From a checkpoint of a small image denoising autoencoder.
Model: 3.33M parameters, encoder arch convnext_v2, encoder norm layernorm, encoder activation gelu, encoder num experts 8, encoder patch size [8, 8], encoder layers 12, encoder width 192, decoder norm batchnorm, decoder activation silu, decoder widths [32, 32, 64, 128].
Training: 6200 steps, batches of 64.
Data: trained on rendered scenes of toy objects such as cars, trees, mugs and chairs, 195000 training examples, 2.0 epochs.
Rows from block 11 of the encoder of a small image denoising autoencoder, named by matrix and row number. Rows with one number within an expert belong to one neuron, the router's apart. Each number is 128 + 24 x the weight over its row's rms, rounded and kept within 0 to 255. All counts start at 0.
Before each expert's rows are labels from the 100 images, of 14976, where the router gives the expert most weight on average: "responds to" is what is common among them; "place" is the part of the image that holds the peak. Only what is clearly more common there than usual is listed. The data: rendered scenes of toy objects such as cars, trees, mugs and chairs. In brackets: how many of the 100, against the usual share in percent.
# router: router (encoder.blocks.11.mlp.router.weight, 8x192), inputs 0-95
# up: expert up (encoder.blocks.11.mlp.up, 8x48x192), inputs 0-95
# down: expert down (encoder.blocks.11.mlp.down, 8x192x48, transposed), outputs 0-95

# expert 7
responds to: count: three (61 vs 32.9)
place: bottom left (76 vs 14.1)
router.7 [143 122 138 106 155 119 139 111 101 116 102  91 123 118 116  56 126 138 118 152 121  94 120 131 108 120 115 105 105  88  98 102  80 131 123 123 155 114  80  89 128 102  83 109 102 137 114 131 122 110 124 133 129  99 135 132 115 152 122 123  91 133 141  50 115 142 122 122 122 139 104 126 111 115 118  57 121 113  66 112 112 120 142  91 100  88 130 138 124 133 122 104 113 112 112  89]
up.0 [206 140 117 103 135 119 117 113 149 128 120 105 116 145 115 134 137 112 112 159 130 130 162 136 117 130  78 111 115 131 137 145 140 154 116 134 105 105 109 147 112 125 105 128 139 149 161 101 154 153 118 107 116  88  88 154 152  90 132 161 109 125 138 122 144 146  81 121 125 150 117 102 125 144 129 220  94 121 135 129  97 139 179 126 141 132 101 125 136 109 139 162 134 105 139 130]
down.0 [111 107 149 122 167 113 103 156 128  88 159 143  82 125 137 142 145 113 145 125 133 145  91 130 163 140  97 125  97 132  80 163 114 113 109 116 103  77 158 113 116  61  98 158 124 104 150  79 140 151 182  84 138 110 149 140 116 106 102 161 117 156 131 144 123 169 143 174 100 113 111 178 147 137 138 104 115  87 105 145  79 178 125 101 149 101 128 164 151 120 129 167 110 106 168 102]

# expert 0
responds to: ladder (36 vs 6.8)
place: bottom left (43 vs 14.1)
router.0 [164 144 144 112 138 132 148 116  96 133 114  49 131 119 102 161 127 154  87 151 134 144 119 137 147 118 127 121 105 125 126  98 106 138 132 125 100 155  84 122 139 114 109 101 108 145 126 128 120 112 132 138 137 105 144 137 111 134 135 175  96  45 144 119 122 152 133 124 111 174 107 136 121 135 120 102 128 117  88 129 104 131 141 108 107  89 140 160  83 118 130 114 112 118 122  94]
up.0 [148 112 104 118 130 170 109 102  98 120 147 161 125 122 145 110 119 120 106 160 149  77 138 146 133 110  88 103 179 148  97 177 158 114 137 114 167 136 140 101 118 133 134 131 134 173 119 113 118  94 155 119 136 138  97 104 150 100 120 143 136 133 100  91 142 152  92 133  97 132 109 143 100 116 125 147 103 114 129 133 148 136 139 143 155 152 153 147 142 112 129 174 150 120 100  88]
down.0 [113 154 165 109 113 133 117 130 136 122 115 170 150  96 109 105 124 128  92 109 123 121  75 127 136 176 158 127 116 109 120 111 137 135 113 108 103 123 115 146 127 109 159 133  83 138 119 116 114 130  90 119 144  97 117 138 107 183 138 100 152 142 163  95 177  77 157 155 126 142 141 154 110 107 150  99 122 143 152 139 141 119 161 139 117 123 147  98 117 102  97 134  84 117 115 128]

# expert 1
responds to: count: three (61 vs 32.9)
place: top right (85 vs 14.1)
router.1 [148 104 116  66 111 128 145  75 164 120 141 100 128 166 138 106 121 133 121 138 129 166 143 130 149 103 126 119 119 143 137 142  82 141 115 137 148  68 116 148 137 118 152 125 123 142 128  94 131 109 127 136 139 116 140 128 128 174 140 126 108 108 136 127 123 149 134 130 161 138 103 137 117  91 129 119 130 121 130 128 107 133 148 120 125 102 196 152  75  94 125 123  91  73  87 129]
up.0 [149 113 130 133 129  77 160 161  56 143 145 138  94 129  83 137 136 133 132 142 149 146 169 148 116 121 142 158 206 102 135 119 153 109 127 160 126 125 164 121 137 131 138 126 127 131  89 132 146 123 158 146 142 144 102 159  89 112  80 105 159 127 112 114 149 141 143 112 156 114 123 150 110 125 153 114  94 102 151 125 150 139 207 140 136 107 130 173 143 158 130 126 183 168 132 143]
down.0 [197 130  95 128 127 167 127 124 134 128 106 117 125 145 124 139 103 147 115 163 147 145 138 140 143 123 171 123 138 141 108 142 151 118  99 142 145 171 161 117 123 123 112 154 146 175 135 139 134  96 156 125 136  69 151  86 103 129  82 130 119 120 106 118 126 125 161 103 124 124 136  88 108 170 173 177 167 132 119 110 126 141 113 155 174 130 115 155 109 106 159 102 137 138 112 115]

# expert 2
responds to: count: three (60 vs 32.9); ladder (28 vs 6.8)
place: top right (52 vs 14.1)
router.2 [111  95 133 101 156 130 151 140  94 101 125  78 127 124 106 175 131 149 121 116 109 207 128 140 148 149 127 120 111 121 120 149  96 137 125 127 154 127 126 186 134 108 167 101 112 149 129 127 121 117 132 138 136 111 151 148 131 133 144 116 104 163 146 144 129 147 134 125 118 143 125 144 112 133 113 154 134 113  71 155 108 132 132 139 111  97 135 147 118 137 133 121 119 137 109 207]
up.0 [125 117 125 139 143 150 157 135 127  76  91 120  69 128 140 129 128 133 149 150 157 143 109 173 177 118 155 119 116 154  69 114 103 120 150 105  82 124 109 127 103  90 129 117 165  87 122 142 161 138 119 115  98 143 137 152 123 116 134  75 135  89 136 178 151 116  97 122 116 144 108 115 117 127 117 126 115 103 116  63 129 132 118 150 108 123 142 156 121 136 120 133  85 135 108 183]
down.0 [113  86 120 104 130 144  60 130 126 131 141 127 142 125 147 145 146 116 147 121 126 146 136 155 119 182 136 121 151 132 140 153 158 142  80 104 153 125 161 146 167 139 162  70 163 106 131 159 129 169 144 143 133 103 127 112 132 156 125 158 114 123 142 136 119 126 134 108 136  69 142 146 121 153 173 103 129 127 144  85 122 127  99 180 112 118 148 105 123 151 112 116 161  96 109 120]